{"model": "contrastive image-text model", "dataset": "rendered scenes of coloured solids on a plain floor", "train_examples": 195000, "image_size": 64, "crop_scale_min": 0.8, "horizontal_flip": false, "rotation_deg": 5, "tokenizer": "word", "vocab_size": 63, "loss": "softmax", "embed_dim": 256, "encoder_arch": "repvgg", "encoder_norm": "batchnorm", "encoder_activation": "leaky_relu", "encoder_depths": [4, 8, 4], "encoder_kernel_size": 3, "encoder_stem": "deep", "encoder_widths": [48, 64, 96], "text_encoder_causal": true, "text_encoder_width": 256, "text_encoder_layers": 8, "text_encoder_norm": "layernorm", "text_encoder_norm_position": "pre", "text_encoder_activation": "swiglu", "text_encoder_mlp_ratio": 4, "text_encoder_head_dim": 32, "text_encoder_fused_qkv": true, "text_encoder_bias": "none", "text_encoder_qk_norm": false, "text_encoder_parallel_block": false, "text_encoder_inner_norm": false, "text_encoder_drop_path": 0.1, "text_encoder_positions": "rope", "init": "torch_default", "residual_init": "none", "optimizer": "adamw", "learning_rate": 0.0017, "beta1": 0.9, "beta2": 0.99, "eps": 1e-08, "max_steps": 13300, "batch_size": 512, "epochs": 34.9, "lr_schedule": "linear", "final_lr_fraction": 0, "warmup_steps": 1330, "weight_decay": 0.1}
Rows from block 7 of the image encoder of a small contrastive image-text model, named by matrix and row number. Rows with one number belong to one channel. Each number is 128 + 32 x the weight over its row's rms, rounded and kept within 0 to 255. All counts start at 0. Numbers have three digits each. After the name is the row's rms in percent of the matrix's.
After each channel's rows are labels from the 100 images, of 14848, where the channel reaches its highest value: "strongest on" is what is common among them. Only what is clearly more common there than usual is listed. The data: rendered scenes of coloured solids on a plain floor.
# c3: 3x3 conv (encoder.blocks.7.c3.weight, 64x64x3x3, each kernel summed), inputs 0-63
# c1: pointwise conv (encoder.blocks.7.c1.weight, 64x64x1x1), inputs 0-63

c3.33 079:169116097101142139111142100117077126123096123118120156133159206142131144128098179123145124120056149088141084156129132072088122096125105117110098135190133172194190149146036143134081109129145139
c1.33 097:165069126132149092145161121136169143132094104106152095186139100134107175103138080118149124142136135099162102121093117099187100150209103172114093110149149149165178133143140177141163223154102109
strongest on: torus

c3.18 079:140143127090144121072109067073149108065130093158111089000126142171111113130137098086131080109120148098119118105157116162150101180136171112126107158100122118085111144164125118135131132159141142
c1.18 098:188115104142144118069116120122094117178145050084160148147114089053085173112136168114137092103108121101093105108145113093112161120127100133111080119094132150110103201105104181101114135125084074
strongest on: cube; its colour: red

c3.1 075:114027174143081113095125110100109083158116096095156173136127095103105136128149148140106130153133117085122110108123116117146152136143138072185102186172198127124117132041170150169132144093112131
c1.1 103:061161143132119105168110083206144113133120107134138170128145097126160100202121115145121158157148166106174120142037136151146095154143146117132122129152162122138143025171163150123139142151096158
strongest on: cylinder

c3.23 076:118133145178156134090132152145184181158114092099135177164113161158159100191099168109110073134148104125145114096142107121089126135087160148151133128000171098130106153135100134116148120142130138
c1.23 107:136117115144083137119133125159181131162154077122103073150111120132125149114091093105124089160120104060122104075129056137090040113150105160100133111073135162131136095138038137114137161095108104
strongest on: light from behind the camera; orange object; dome; bumpy ball

c3.16 089:159101059137137142140170070125069077120074132158094074143128116139138139099143082091130171121112144103153166089133138151076136127110175079108136146187104189134114117110098196124145169172139148
c1.16 104:140156111144125136110142136052093068152125166119149109123098131150104151047124067075062143108130098148112080113137065122114113112079107113118078081158127140111109128104121081068109126084099093
strongest on: orange object; cylinder

c3.25 078:102094102087153131155133137134133101131115182148130086068136144118120157132090125116105136063101093157109136099136127106165143146158147168198103162082069152103129118128020064094094135158122143
c1.25 102:135118134073149183112037181144202091174135179116137141121169124173110152118158109113080114100165135126136157093097147143178149110141084144154092119088113124104119117143138088064132106080119091
strongest on: teal object; capsule

c3.55 083:119092146077099121163092099111127104146127031152149176104142106154138111065117075111116049109105135061106088159113135080164107115159089136095106115162143135111114132105127132136151147096131056
c1.55 104:095187143098104107151134107128185129129102074155148118076108134105110077100095088102105080157111165098117143152117177142161145111148135143103103096044127138083117094157117069131147105143081050
strongest on: red object; star block; twisted bar; its colour: red

c3.0 091:098093126154109089100111092061092071113097054119147105065085142158068115085148149103094067151145115127131133115049145110108147123138074118132091102119161118092134078124102125093134094146134105
c1.0 097:181074120142112146093106113093144099157086113078095081114149169150085130107167197127105088126164125097144145131118172174075172120114088127132107122108158144098156129131123223118142059136160144
strongest on: cylinder

c3.37 074:127155175144116135110086125103180102126112102128089153169139086116145121098146145116083049196132159105157110109073119149122108129139098121146139068070097032131109130160102154190165131132134101
c1.37 106:092116144128135115092122109058104111149141124136108116158118124118079108084055098150103079113062097144066046103125072108095118099125124124150064122095167085143107143112095130164093087130160130
strongest on: yellow object; tube

c3.12 076:129190142159125105102125157151182090136142185110173170109164115135127156152101131146065114153119138086145053146144117139190142160166127155190151148109154085148147156125194161151094114139184163
c1.12 100:157172090104107161109161151130125139131143194052113145153097064070139135142115141131099142139050116141135106123135114137158146147106118148128177188147087083145104163179085151094078089161155168
strongest on: red object; count: five; octahedron

c3.43 067:100160127100138143077181152100117135169072137126153133087111161177104165077083136118141157106042090157079071115136115141105112115111151195123083131091098095141168144114123125151112082164161166
c1.43 094:214082112073173138136137130142078134124141128153095065089136132123148176103208193141132149146120130116172123156167152173130120129215124167101116128103097127106134114116141112113163107181102121
strongest on: red object; jack

c3.6 138:119128037118038143120121132127129157162129121107140114122049106091066144137098123170128119147112110103127150160075145110129096133175013133146111140099116154129117123132112142078102135148097126
c1.6 095:113150071136022168103182111111150154139106134112108090123088141107095130171138146161099139149129150132104183180079169130110141122148058101172139148088102138151144145162112149072103093175139143
strongest on: red object; its colour: red